Weights of a small multi-label image tagger: patch size [2, 2].
Rows from block 3 of a small multi-label image tagger, named by matrix and row number. Rows with one number within an expert belong to one neuron, the router's apart. Each number is 128 + 32 x the weight over its row's rms, rounded and kept within 0 to 255. All counts start at 0. Numbers have three digits each. After the name is the row's rms in percent of the matrix's.
Before each expert's rows are labels from the 100 images, of 14976, where the router gives the expert most weight on average: "top examples" is what is common among them. Only what is clearly more common there than usual is listed. The data: made-up waving flags. In brackets: how many of the 100, against the usual share in percent.
# router: slot weights (model.blocks.3.mlp.router.weight, 32x192, trained with AdamW), inputs 0-95
# up: expert up (model.blocks.3.mlp.up, 32x96x192), inputs 0-95
# down: expert down (model.blocks.3.mlp.down, 32x192x96, transposed), outputs 0-95

# expert 26
top examples: orange (95 vs 22.7); red (47 vs 22.7); many stripes (26 vs 6.3)
router.26 100:142123093197184132078070088220081133100162108153156082154159138082146191092103131103129138096142132126087096115121147138093089104173070110189128120133141124135099121174169132129123131171177122149159182128114157131142152115115072121117175124113146064153127114148123117095143043115146144112
up.16 119:071140095180150101117133171167128220104129074133121106132133136091156099091112129091135121108127108110121127119126079108106123110128109097157099106117102126137169075143106145114128125103120073172185163094126117148200101135077078087096130145136066110139111105112122141160100101170099072145
down.16 112:123123122147130128110134137108000159130139141071116135097160150101120068143139136125124101162133142200125132135155151125178145056116121113127160143146099063133118160145157119172142132128166156139113141163119165133135166117111126148125187092145195119105129125176126130176109155136060137094
up.17 116:100099111130100147133130116135094169118116109167130151153199138140070062099157099068134152146126145099127162160138154106095102089079048114204121096139115170145119144173154141120120142134121204097108095093171154091154144119115204048137181141116107066103114126140117170131116151136146138134
down.17 113:068143081097187134114124128200082088164108113176134115105097136144136147089119112116176089102175148091112122120094114125113175064114148118130115134121131144130128063129133120120129133109117134110150128193105116097129167144101112159121069136162145154146161130134177111075164133150131124162
up.18 075:170112176112158146120092166123096109176151128111115151069123167152057081186171200151106141105128160140087133164145152092089203100117080130080102110144106169119129102148151097118133135081047143136132124146137112117098164152075119162123126177135087167098097105116124090145174134129079143135
down.18 075:097142107166104101133127136156052178076151142087131126149157059137179128089124125119147131174108118128181131101109119125193145114120158114114176097144147186152149152132158144068119127122117139095140134154148111147107100128106140134101136151128121144112092122204160170154028171141120088112
up.19 123:143185132134089150132159143138137094093135121145123160163127156122147081149129154076110146125078117097116105218130127100146132056136101125135111142139209160144091075148080166131106067112139120202047068124118144095093183150114144122198192109138144099170126112216080221112124059083122082132
down.19 115:177123106185202134122132114081122130089137086100133137135142051101115135122117122134099103124137098129087118139098106181126164129117085129160155106120157103124113120146093108088099150134109116104173169152124119135153023131107127037090145158106077140105097137120145095130091147134112117121
up.20 110:133141073147131162116126107085136110132135102112157088124097131110130160128142123148082135109100124210145114105119122172113082166143076079141149148107153141131133090142173156151122065110131188116145136043180074052179146110134154033146121146090121044129128123108103091090100102109104149156
down.20 108:101146157129143133116106134178189108099090126132127121133131069137101188142130124138175118090218120141121133116167161149119143161130155133151149099106130113145115080135132101161055131090085088111165117115113136076122146117142124130120150155102084106166071120153158100091105125136119174167
up.21 102:167235184166132174085109117157155108090132093165123196165066136099102101158150124157131068116179109108113109188165138117190187115069164237128099133138158099087148152122130130148154108160107159110162137175150137140166142135104146108116103149076072124144124138114042154138080095158154077069
down.21 105:159107179134147124195131104121092133163165054123099121091146184176132143087133107113164151108129141141150139117121131151180125052138084121128126085083181142146123129129081170145139163117145120074097133146101157069144101119123132137142103086129178109062144115090154147077159150116156103151
up.22 122:113117149143166087118102202096187147157111147173140162170122141136061146112127086114094139131084123083153139193165069108196150172101076072105047120118166171139122123144144156100120066126114136126112141120153100129122148138138141155138200124125138114140089173139040220107101079143094094091
down.22 137:084065115157167152089146115154064099130110121212142118095077120129182196054124156133158120155121109134125110114119118151145120032126118138141160144112148104098125154134143105130112121148175143136149129077133123118097136131097131085116170130119096116106148141080186154117099170113143135181
up.23 108:123145140089091054170100112184158147096121099130133124130116151157154145115121140202122116135141170044098158050131137141127125185090143141170149134122133207135192151127107128088102045158179129193117117127088065072063063130141115136142141125154091145164131137155100173157106147135100131099
down.23 104:157102109101136089140135112106090097075132173163142125096125182192139157205122137116137097125089164161082144124152164124080080205115143127088123093146145189110120093142045122164135195050088086137146123146157156147130099143136120190134231105164134097131186111048107097155190143117156171140
up.24 079:220166152062084148075140114057167135102099104060123163078144106080070156180106091124132162162087072142116073131140137108078182085149140153109101179113111165086055124151084111141143113146157125146174164084082168111152177149135121131097098150089165195115157135098142150118185118137133152152
down.24 083:134159102138101133130158103097145124181103105094152142134159155198129148117111161107136168134113142088160145127101106146064087134140150134107089173103109093142116093136141149114160187136095087103107175082157108162139149121103120141104129156110022102119109175125073110062102079136132157105
up.25 036:127090080129126114108121156136154087106139113097122106114142167098196177136125185127155127150127149127100102093147130136113123112120213106099169152127134077122111191148142169105147135109130102168086088198140142085047124126190148104105158121144071096147169146132114205123142166157157111131
down.25 035:124192109117136095167116141081141092120099153113139111116095125139120049195139131119145115106173106121086161149040132143082144110131144138136112176156105092134120117118169162209142154137080115028128138127178140141141129134098130118193163091121185110134131107073119132216165151120109087120
up.26 075:096127200148100169176175101108119127164134105148142143113151101159118143136093121073143130151127128079129097081126168099159118162114151173143142111134118166115109106137155133118112092173156152119158124197112090130073150149150179061119126097118180120164133086153157117159080131137095109090
down.26 082:134161132087112078096109102138080115104163153165102136141087194169136056119115174162130143131188125172050134111101123168124097165125121209148144113133156169143127131111123162039113144122130122124129119141111135093144130093131136147098120129152151058119077120107121113116059126121137154085
up.27 110:165135178153093061095096113145187119102117079102147172103109117112131154173153197169114116120166145103069169128073116122091139194153157163199098125118150146104113078157160113098131168166145193119151138161157134172093148113122132092163136199120146159152114128099069156152108178133124134171
down.27 115:150122136146194122147125131136122095207109081138134117117091096207127110113132122136107140096065156113198132118155105071075148080132175159103125161152135144121124129129124103149142148146131098118118137190128116166123150117111121129163135117124056141143138103142192084129159159125102108132
up.28 111:130104104115148108113105111103018147167154120172096129094234159150164134098150132132116174163152138152132132131088142118142107149141142143095126134126157160107095085146128131156148125159210181108048102100125181119130137126126109119113072135192140139149146119108066064142117112207105140131
down.28 113:080081125137016174162143133048101165066121144145138139114045106080143173112109146148143146051144126122085098126118107184104122148124155146159185080139146073132116132132153112120135118155114123131123149128134131162132164152177117166154118174153115152066192156161131130102143233118088129120
up.29 106:135128145111158138088106153163138154140140067151116119143146062165100140088096113144132117104071067122131162168170136082162079174071152147196110170126163176123044153141169157133144138125149111138085116150099172096104152147154128192061139152125115167124123139142105092119065133134169119111
down.29 104:125132156111146160149105103057163167123147090126111133123159165160177103089148143135134144122136156090150135102117164166117133119138115125134136123115185110084131119123079088143100140162150190122139116049091109046124117127113147175190118088130172140081128101058055172197157111132177135115
up.30 100:124147170175147102108114112191122130099112104149121099171131123083036188159111160120126107135143134119172122148176123139113138217087137041145075161088146125125118107189115135160128091131105176167112136090111124128151056122162226111157143172134065134176105118169149119149087161079169129132
down.30 093:092144117149101157073126115123136116161118091122128129093160102149162131087130105145083185169105140101059158129161111206206075091113131169137077106143097154137125114137108152101141140089120141171127145139112111117117205107083108142154145150140077101139187134120143124131117100130145136156
up.31 104:133174163115149102178161096122177066138157094112155105179164140198086092100086104164114111105120179143196152115130125139101150178120138108143139097101182153106167136109179100089131141115175113142107098131100063112109118141139090061117128114121152139145109087234083173143083082163121081120
down.31 099:150083087092098117166108127077066148115126147170129125148245176166146132171152165137080166162122161115139125112118187146092101096128149181133166135104136209117117130124158128096096143163114147125149153099151151089091095093149127157166122135175155101111085093102073111103127179131163134146

# expert 20
top examples: grey (75 vs 23.2)
router.20 086:061109131094101108144215140095070125144164087127184133178126144150172145137164172121145145163117112086127099111093144089102152092146095166130180146117088151163165149142112140118076166097103141119121125090175077124086173171091133126175175135112128096084129108123126147165049106127077139129
up.0 098:109116099152068184170135148165209017110096111129148185180061162099099134133103132194149143126086138083144131061120104121110202055101142107096122099157146146151041112123121168082125094114125097097157101078146116140070116140104105085086076116152125133150133150097094211167147143148124093113
down.0 094:159148131178129136121115135141105150145162187087104134070159132165085122092126110120186112111129087111070123125134189187142130121126150116109187106083154153111127143119105136105165221146079116145151129078139148111076117118121129085117095107136144129148058059141091132141137147132131092167
up.1 108:196184157156148144130135183131145136175141201127107165074183103139151061146167116096124120144094165120130110160148105118156119152149113134162115065105093180101125087087131127142147176128106127171112103070170127148161139113107141092158133105108154102103139141169126136127087088115103135119
down.1 102:117161150124121129097149125097157167145094031112144124120212145124146095156117127119062104085124104115131128107094051141125110196125104076149072124124157081131125096122153120161115114123134132145127148171103111136176120127120096125119168145121084152094117109132138122141099163120174130101
up.2 091:118075180176142172121125150204093088150123135114102116118061115089201097126100133148109124134134160085086118113114111102176121197126149166062117134102163120133106125154139125153135143138131029152147119100164110208058185109116133112056176170138097217141157112088165129138083113134122160181
down.2 092:218178108119127122090138124146125126116147142078099130106214148198126131124114092124076095079144137120091139151198160139117071199129113117104120136177151089115133085128122097133162130108129185067095153080115175158152171127116115107131076136120180131129080152124190123108141083132109112062
up.3 122:088112089172099177155143106091135094067146135118141138154131086127087068135154105185137101120154135162170152108103204139114081121101125085176216138064128161132152122109097156083153086139121111132152181127105142095164082127119131132116105122122150112127149141140180023145113100152124142129
down.3 140:160117116110061113110143118142164134120148150091110146071092089044093078030140120149130080122063120102103114134131169052123130050126101164132149102123137126115121146135145134162138081129097148105133113178144095233066138154080125168120058123109107070109101142088138076138147145129084161180
up.4 129:085176060154151107170138125160077119099123158082126106109180097129136160173117122175137106151108105171174148141183155143068165132178184158166096128113082087117207135142133101167119144112122100148129110112080113122098091118137157120159089103130135108157125120110128154076087165117139137176
down.4 130:107100150112158118065109133133088158121111080085129120139125097079131131201125133124086093154102109139134122113138054061132121130118103166124047099086096100113127130124105114157133162122118117147145150153150120108128126134171121156100185170123079117099128131151159169188126185131137120112
up.5 102:094121045133152121080101128108071201119118124125114149193128178139088138141138160108082156147131129133062198157158138122087123116164127183087121167124082155160174160157118139159145087138134104136105128120126186178103132109143128190121112143150142112128130094094108012146177178135088090129
down.5 106:152106140124121127118122111095078103198124134155120116110113070065111135110119123142130141105101132147120112115114071142156141133120127089143083138140177164116097112115123136103116158139045163119138121129130124076226114141128123100146143161085118147111050137126148127120046082151103139137
up.6 090:118131119044129170166143081065144068125159118074126136132121094110099153135131122142123122109157161152112142120110086149143085056118159196153133108149173142116156199099118142142144042128105105123156049173075183106198121094181144187101163131101120104162113153125164173125202134131163096120
down.6 095:136096101160093131096146118156160122073093137123119143170118102158119094147138103137170077082059100131082137133141126101105124127126141144145173136137124173106107110129137070134175203117093168111112142045124134027077139149089134160104162141106083114171165121092120123095122092107135120032
up.7 075:157133047161153187111097106178128190108118161104152097096101095146081126160117131108164142100130128138135181105077070068127187214137129090215060094124159060112072175126088087154140148187109125136108167152097154139143134115119142186124117158108098092122145115123076121145119111136131140155
down.7 078:090121124105107085093095136115103085109135090115107139144178099099130097147138093120107094091107156128125136140110140159097122108128063148117192136198156175138138143124129135127119105096110099071126128142107123123104090121129139036145165113098068131054098113106111155146121099158098108123
up.8 114:158157143075134068136172103120099112099093103115134121076183155189174123132158137154103166129136143097068160171086113138096077049173130154073133097091108101156075081133156104125130134132157095115137131091111105145032138137148139075164133120107138105123118100084077147151136123159096121145
down.8 115:115089113167114121121144115163159130146125189172120134130108139110116099174126148100094170099158070109146146147097080127193153169119162181137156081139129107122129120143087151181138135104105153136105138187157164110188122133170148207101101100159123070135150108078062104119088061136158148137
up.9 092:128108134078187100071120159151089162142178110146068100080131176125141159141092126135114104118194132118126192166144119126115107073130127089073110144099038094112116090114131117142107087108148124138083068144078154142055107137136136170139116117155116109200150122102147173177143139172139158078
down.9 098:114183151124098139120120144163147135074113149077152131148115221094204141157102138126145131073052103116076127131145126068095112168133243144141079131165116100122118154134090151115113084077157141138130110151171165110151088128133129100149181158120180165140105166143064115125098129138138132103
up.10 111:154177058113133114110161134098148125083143161107132192150211136178196122193110185141123086113155104107115123081156175118111145172137091105102115153142100128143144132141168115102125136102141157148135127122132111199099138110156109159170074129142105122138127125134167226108148104149157115107
down.10 107:125125118113156122093120131125131151143111142117142124099141183141138137095122114143109141151114143144097131152134152078164144125130207151146100136085125177132109134134075206133132166164141119162133142134137059157123071129122141085170124183113175135104105170115144158143141188104132054115
up.11 116:155077119109116093168118107139132151075101161154113155181111144098158088154155110127144129123147120127088157111097092121088097066124109086117109107156153058131141060207116137159113152144130135109127083156114121159060128136138133024109116155150123172124092114189112191131113105123169108086
down.11 106:118136134155166132083093142194136129200118135095141152148048123163066098131128105132145104137185116196118119112097144131145115145136177157119114183143132116147097161128119127103089184146127087144179133069117118112099124120124113143138130106134101157174080095089165096183129136126111087155
up.12 087:102194126122150096119078122085033193195142145118119142116089127099077146172096134170131130081128173079166162096167139112147131093139112205161077174091088186152165093103150123146120150129086134165150131119077137127090104151092100140110139109149100163156131118095128163102194142150150143148
down.12 080:121162174146084135114095123147181137113107090139132116118083142140106115110117112146111150194118140155122121114105139142193101092117178090154165075101100058156130139137094174132105110098143114131099143062169130125147101141145115156097082109121129085134147140226109156118113182113193135133
up.13 086:084121083114146107113128089183111162147150158119118099164131099105127105124167138206135129139145150178146142117132096147113161190169153203074108163105083171136219201099163125085140108168086149125122094146104118161141091127149130173128104155114118136141155074133071094083124129089151140099
down.13 098:148163101154137068125113137146182119123147096064122126114148172111164089112096074116059125135097185112045117143158068148042137084126114136119172132178170150122120084130135068157145164126117137126116126214153155128158172119086116205175156118135100116114152137124126190139130134119087128084
up.14 106:166144106091151194073101155125103208161116103139107145137081167107116076167140145072129128107115117125151155111102087151133174162122112098120143096089074084113082082136112116133143103167109201127111148096118158150033105122158169048152144087138142090117127111159096205124095148121158122157
down.14 105:130101160118096108071096142113115079113116127143129130111149127072074145210128112132142174104131130155099137135123158155134087237121106162147163131189177186124123151141124134114127101155114079152125106150155111120103151123127132119153160152142146104107069126098070122130174120119121100174
up.15 127:105185143178120164078127098176193131095092140108153192137065129120126134155119122116142131103162137161112130160051144107117197054089211080135155138089117094138117062179109133113141150111153209147139116128169130136085132111081135162134167122158131161129153140107156236108112123138156147153
down.15 124:146150147120094129164117122100140174128100100062108120168131100122097105180132131129163120138167112173125127124106154180095090138133122235105141142127123105138125148112144111124137146185103098166090121113091159140081109140132117057130051125120167179144115090154145101144156172143134089102

# expert 10
top examples: teal (78 vs 23.2); green (77 vs 22.5); plain field (47 vs 6.6)
router.10 116:082126112117095105178172132069152114081183114071098106156086062142150121083149153112144127116172159080147161135076167090109111000124112154152199064085139128101132133107119166084164112130117156114152157112151098073153126115115098129099099105139131154115098138119197150096094065100109139135
up.16 101:159105077175147158090101116183138100138118164174142126085171172124149081118122125043150134108169152144107103070137092146108118106128111107087180136135108106147140143134121088148136141135117142172126197161153169111203171103114130106180119157131133095131127124136071004156166168118080111119
down.16 085:168185132123108124136126117082125088127163125123137147158078143188123075194131109120109151108104086098109127147103109145136182079135070054135099105130125148117118123134137171129100113129118189154102146119110164129119069137103154099124136146150161162061125150146145210087100076135098172116
up.17 057:113181119131084144139192117134137139123121179111082141142194168153096131170127138140119090152110134107082069104112101127137153106112058129157168165165102126144112158153169158137142151101110081128152095157110184124188146140100212068107114134076137162126091140080126172154113128132144139150
down.17 072:151121156100132109140133119083207169171144131119168145139097069141131130124141127140143187099121128128145145112122114069077104110131181203089070069109158093138139137123119078159110103141128126163097139116133162134166119126135133156183102130125119085145123134117094147123176170142101175116
up.18 065:123188168117080119116148127145176127132162111119152144134180113077204077122155095106117115081135144142165107168117153120136161124170121089134061161114151042102105077154159086133144153084198105168178097061098152129159083145132155092163122140125105146108187099122113058089136089097126124139
down.18 070:157077154200124138093090135087155171209080130149169113094111166145109167129105147135098200148126130142095130131177133147137087107121121199148208115159170174136127081122110170152156174179152161119112164162108097143068149116151122115110071112106135114182156142107087089149170109118089109150
up.19 100:167165056099131131155111134160061173098126188089140126145177146111074130176167104151152164172113132124134119123093148117102064149121136082120157161110136110112133169137159135089120156197134147116138150128073114108155102092137164195107136145112124123162116174168158149121125116122172160060
down.19 097:143147150084152103157105099122109140209107043115176136148167178150111136066144112142132123123056171111158125117139133121100146117121156139166174115102192100110125162109171123176174140178090114128119130055114108198160123143159141139102080146117158116143156091132177119148169159133078155104
up.20 104:072108102173117083142166158151149163125128175141151137121099102145162097138126109160130158167131104086140167135124151119177103046146117083182126109126131151146101128138119149068117104143126077108110117107148186175221162119108129126172066161091186143136160075118165165161069110115116163134
down.20 101:114085159158181129162117133124065058107103092101127136139120073160073193142121094110087158177077125192086145114143096119171136158126138078117146111079124086108117148118079179165130162154087193071089117100133157086116169126131140115101180120117072120047094130151133058102124140124135219096
up.21 137:176112146116120143103131162179102096135088085130114131117080142147151138160137120131145136157151106117092096125178160159147137220157202156085139142073086156117087117109125138128113120166117079080066109131103125197000137161146157048155131088121159052166119078153070146123088101129145122095
down.21 162:127114139107084136161129141108096141076072167154164124161089116159096133148123121144152148132185135114102133137189159151093168166118168112113092126153135131119121110126140097111104099167097102119120131082124120208031114137108132020125069124144132147165103125127118148158113124131115115114
up.22 104:129094146131130164092089178129073114090095079156134163153191166130126134124127157142157110126156063137096105141142204084103168126110099152156130046137112106118110116186163107129120114105179124123138199143072099114099095148101097192116059114178081089163156172229139125116086155104069161138
down.22 104:160191087148141140145192140151088055151146133149112122143152120156187077107116106126088042145081110137125151135115109099093115149132097069139201126133127177127154151131152137114089050129124139084144110149095145108134137107114142075150173125135165078090089156056191128095133193125139079161
up.23 105:099158134166123117126155105041067147106068196162135123070092118088094092108146092115151169144070103126128119114138105111134131176154127093157101134138065118102118117140150132135115138139188130123104107127142132137126157131131117130089195123139105129152137133154134156147159130147168099175
down.23 098:146053118104136124140119129121137108185168045158118133174129171167193127179130167128102041163121145117219132125079096102161099124124112134126113104127161170140149117127098110143101137087124160118133107067117181062127096099145134159152129088117164110101139114123075081121105101114145123153
up.24 116:088179076136120148137107154133185079108105151152134082113104191127143131143116135085135147152088116196143104135156114107134106097117180089147102128148167128122066084115157133068105084114133151138176147117139094154020141128121096175149098162142107156143090163075091148148136096135151104133
down.24 103:162068152127125145092127151113166178125102110093137138156171064070206136118120120126150116114171102131116127140096156114132155127134121177128190141141133126156105136121082118131135167174147180135116141085092160141220150117126117093138043136164149105144176122145105082134149134110116112122
up.25 133:119158170120073097149148123146130050109134212107093164092102098166163136141162123109162134121124095123137083102116115142213161104111218129114122125077153063116142180075162107126166120153079076140089083144120117146125103126175103140142026144163044148168131154193100058142122115154099119156
down.25 109:147103139125134131059116138145071158061112154082102138124195142120102077083121134121058135132199096127185117150129153122162144169133098173110108133118133141139125128129103205118107155172131185127112142100107161192121173139103120059101094152144141138053145102164126150141134234119140169091
up.26 097:149154161095166174130099140150084055150180147139124142103150127152154106122100158183114135118097130149116084115116104118137148051146131125116195168151115118149191170134089097160134148111135049139171121154154083101096136139102155070155109153140134130076107087162072098105148144108123097113
down.26 106:119151115171072127115122120109218161236117138159116126123118108146143087197151062137132101187136165094104118151204066097123133153120168120109137176151109201096103130131110161169138141104125177170146117102153152145097136124115118137162080123128126127144081110124109121140117182133138137180
up.27 111:155138119172158094104194114097121147089125184146160173113145149131141091119130148168129078128086124129154083159131112100155156135117113150168128065120101173110162103167187122135119206088066150142160115155133108104123111149142133093151104115128088103117143122215105166093029101111096135133
down.27 101:132071132120135084189135136133131138095170115119113119157136108097119123102122109145092125142173163174110137108089121120152090124128153103124185114137078141095119144102072143033151131156126084111124112165147141164125096105180123110085104116136035176131113112147142148152176176127128084155
up.28 104:103129098119143200125123120185188255105152170113141106138145128068118164131121097155150142099138152105144113129159139164096110105132181144137137114086135083119146126137133159129166116150126085133105143058097177124182098144164134128156095141106103100146084161130104192138138097133077142110
down.28 099:119118160128131116117106153149122038127128077085121118107101182164106141159144130138159127155116110111119125133125081103132105110136062089127159087105193126126131104142102134128102069098109193124138087129131090158113181135123127163130095079147164109084183150134051071116178151139111106192
up.29 076:112169121158169117198101159142204160108137164167179132114125104110130143104112144172120157174056161066126146134169094133114127085172182087129105115138061149111106121139118146091158116126145119146160068185121152122150119105124167161137161161144088115136107082065122186164156147091111132175
down.29 083:215116130177054125086121090133081132087179134090113119091112110158084159119138132124161130146101106143140113121214145167169091102132138180156089138120162118136111093137123113152108156111110100136124132094106084133110126150105099100059117176154196101162153108079113078122175088111153160077
up.30 095:137145039105139155099083144120160113146136161192129090114137126174122087117164107045140121126079141189104159161035070150115126132177129133133132150130091137123146164147097101146151064130132064131074145150088125162135153159142120136198144167149160054135165095101062087125129127183142135129
down.30 097:103066148087115118142109131151074128110110185121100124141141135100116090113140146124123143046095120122136130140154206136184144156140044063118105084119122048127121147128161163119123123061123105169117107055146096097076114159098145098161153117144088135086033121152109151147147133100143131126
up.31 106:110145177131104147061099152154144098118122122106106161142098169138140115105102129156169163115080092089143102187141192152123143192097135131102135117115160128138149129149148118140131107122135137155094128135102139194047124138111046072150175143128165154124151101174083127113137107125094085055
down.31 112:138125108107112147121098111131059150109111152142142117156098131158153081135142113115148150114147124155083140142158174129135118059117089213117186133152105163120100121136159150115142163168142067164106118011079102128119130123111148106149114074131126135138042144034131096122084157110108102129

# expert 18
top examples: purple (83 vs 23.1); yellow (81 vs 22.2)
router.18 095:088151127187096136184155069129131175105078110129175080084137117157113127143109169109069165067141169129148147154080051117117154124176155104109121123146158051132166091106169126071174128111132124087174144122125141137146106079143081182165154193174138156189170134123076136103182108098130125207
up.3 032:084086093106146137150109141126097166123154117145124112152155177113082111138128108162122167120154131095129084156064106118168133131134189102108121137118037146144174155141124107092140120103144143129120135137117146114146122101115135207119120098123134178103139110144130107108084120162092145140
down.3 032:127141118097080175104113130139122140105126123169105145103222099144095099014154160126120112076084141134108130134110130084119104108131075110131190094146143107140157130120150116125138119145146184092161156129081116158095160116121134153144171158150207126040088137081159138144174087112156120101
up.4 126:158186138130145123110144198101131104100101134156087116145107164145127133078071118092152127152068123096141148193141124097118116106151138121076056109101168174104115163114129161184123166114095141136095137090130137180089115115081113049143171105113124025124090118190126191127102108104094139083
down.4 123:149044110161102099114127116184192108155152149123127127144039163082126105092131134134116166176158108117167129136120115124113130110127118060139120156093137185135123154131086100098146137111112167168146122130091170179143114132134128151116112177112085111217098119138136154041077059126094140128
up.5 125:097178188148126189156126115089129104122136188127146162096015126153147144111098159101142186144110162134165146071119136124095144161134112133162093131105153134118114165101102151101098083141146163180165132163154097100087092102121128061113146147101112111116127162151084206138126140112110080138
down.5 129:118107116121132152118125133164152158192130177147143126146119201116105100248134154137137097156110168103162131120125105134067157225133220062122110142144129155131130139116083121090127104095086095127121138160111173126122129155144134143177140080112010095128167121133130134163141193115148121222
up.6 041:142107082093146125160141177087109068141107177138156160141174103142096171127179147105125124106161121152121132180139130113098124113124122161127105134196101163148124118100134151129121142160083127144202114125123104116104122130124133102099178155142176167123100117099131079175057137124096104091
down.6 039:086126125101129137098133131156149147051100109131144121129094122116102131026149113137102074177179127176084125122171137041147150076115049171124094126100064168125095128151092158120090148096144173099166135063109086142110151134136133072140125147124181130101078115107066157068137122108172094152
up.7 104:138158111130143115120093117124079140102128117165147170130106101149066106114151098145120180149134168146114137180137115108091142207145166136102106142172056133108124169160127168135138145154129023127072132161111103108255097134128157176111112154116116137146138105064127145132150127163134178114
down.7 115:108194129132133131155132142143086155083175133142134115156190080109145082072142145120150112096229132122061133119205110165131157205118112126096140116083128128142106101128132150115097122138108116146135144099120104206095083141093123158126072107120152105158074107108085101157170115123131152234
up.8 131:161168063134157129074148101178102135130088149088083112114051091111138145146144143074130100126189092113085176145118174134101125098182148147082229125116179074148114124143151142156122102137122130145143127182118121181120119119115089150125142129120146179115108117125121122107131154134117139118
down.8 132:102128130103108084140107151129192070137128115123116129134130155139159106150129126103131159154106117152062122120138158130078144027131166137129100114179108099136131100137136141129119175122143139152118142147141146154158177138122116075159053145138054120145127121112061117146153155107154082105
up.9 096:105134170111050116085151132130099181131095168162142106151096122126113179074165122186130097116164108109124143136117170136111119116098109179092093150094138221145135106134210131130142179120130123074102100138134097132083186108120136106108090092161154053125129069154122137134075113121100157112
down.9 108:144105132105153136174125115113081074066146096054112141134141161144128082172116115121124146119108109165202121136139103151111095190133113143127087092140110165125122110132079204128122121136183127141090099108111095118120127116152141119109128091136134105158073153096114147113174160142101164091
up.10 087:176099217136161082175158117142113108182115119145080134102178124103100126135128092160113104157084126168134127109134037116157100145110156102188090175137193202132111107126129124188119168075135172059175158137094135080128115143169150145052135105114190153127115127107172188159133121154094147148
down.10 093:188073127145176106128135110110084166074128140141139109113094139125162106134110115133134111163191151145160106130125169138132094172126158177103095140100127102127114138140141138110146180149169139135103096048101077098085099109102122114122102115152137100214100086195061111165160114134133112147
up.11 121:132181126132129159137163108162171115136111093114125130158149071152134110107129129215122166126190152127101147142128139167130119087093121133069125153109135216123107114165129151098119168161137184171095130164127153139067134138112114111072169083114136223128124116112175124124069106102112091105
down.11 126:096108147110065138096122134192143087070108138138119129099144120177107082112127148129130129126164145106144137132116166104194114107129146202124130084141122049120137150114110126165154146108105111119139111120152091096084097109157137052147106113131167173132113079178061125122162165113074083135
up.12 062:170078062148165111140125126120159132117158170139141111114153157152148119136071191188102130155108129144131137127139092141088084157120191199143125130158094084139096143180081080079140096137129161142131172071106126156180182103146147145122145087159102132185097101082149187137100090101118090158
down.12 057:075035142160071128168143103115097101137138121091144151135017157131064139069136132124111099118141135152111121132119191127100133160128164104173171113118135183133120083119163046142131149076118109052139140122125084131121160143075149077086136093133208103126129158110077109120146153143143104145
up.13 056:115108041094132132094098156172080121133122125099090155127160146092213129116167121174132073146137123120090137191105069108125183079132169146126135133159183089178137103113110106109131162118098110086123071116085137155147145167170075115124105134117100168101073126123158170075115099088112137154
down.13 058:143170138133160130109155118141012106109209117082134111054032116158084146124116117137177139118093111126047135123122170128093071166120071101125101134121139133101122152134171222185090126095165127163157152056128117100170142128164120119128178125150168102109152156068089156134062151124139130144
up.14 058:085139087164161132127104097115099158152153214117162225122171082092171131116061112135167093121098085115124159108161204140066071084072130113132115129108140120161052137175123145142156158217083112110118140169162144163154156107177102136136121117154146070186171116121152102138125178131124121110
down.14 053:085084135139241102129151129111095133102133149081144121122012088118156113073135121149127111128127083169048142141157084133132190167118107130137101137109123232152116117111112147115115137107149157107159113135128170109089172096099136080112186151133137183103090189150133103083108105125191100123
up.15 121:061116211109127110155185149092175129110128096146155120104211102195102125165161133128120184155127124161138173166194134126145032108155122173095114164143117079078156094095131128140128079112099087136163097129146145096036089182153135141130101113152073145129141137076132107105136110127153132149
down.15 114:177156119132130136149100136139199123102126166120147125099141116105149151083163130145124063091151135101206134132059111135141142122136242133113152144142159156134146172106086101104117146148142114182106162135137141117149055128149141051142099118147182163174119160174109110186146102135094165127
up.16 136:138176181221088122091159137155161113124136122119117083139153099133095191137129118113144179161116148150095130203102169127140195004162111164141166140127091143136186110156091127144144241122155156116126145192169096122150139168133151112123114145175109126102168132147144111114092076164150062080
down.16 152:137152115170040147119142124095147131129113121103160134171102088126119122125153144148207143195157141113114117107113161127133104080120067179154098094069105164158122137137122161165127140148107143157123135111145131178099139134129139100126079140126063136138093132154112142111036142130158165119
up.17 115:114176087100075144081131099185137126108115142110113185130138133095105121117143110050114142166098130128114147181085136099143153127187102135157138126118153183125056133082096153166151089138112134123083146141174156105132132132106137127058117090105146100171134125105105190058195157125107181112
down.17 106:082165168170148117159128119109128109140084083134121142100158118100093083165126110138171151145149139084072128125124075139108159130145199095106094100127145141118120104133135111075070067164086111137123103074123129125127132119156111155108087075119064081103065086134110153106060174114208127109
up.18 107:136181167171138183121122180087071191145135167130160127166009126134145174119131084040131129119138163112221117132121176095163143120121165117146117112090178170148168055108133135159104107122112106126159140160148070185119148152132151121157089126124140110140117127118147160055097083111192131104
down.18 101:207126144109123171106173113157197117140135134141127144180157124139098125237115131134127182137194135116129138112164092145095083112134176120124161142157088042124134135124173142117153169149196160090100113102160132059148096128133126127137145156138045162098154119156121101105125176129121119093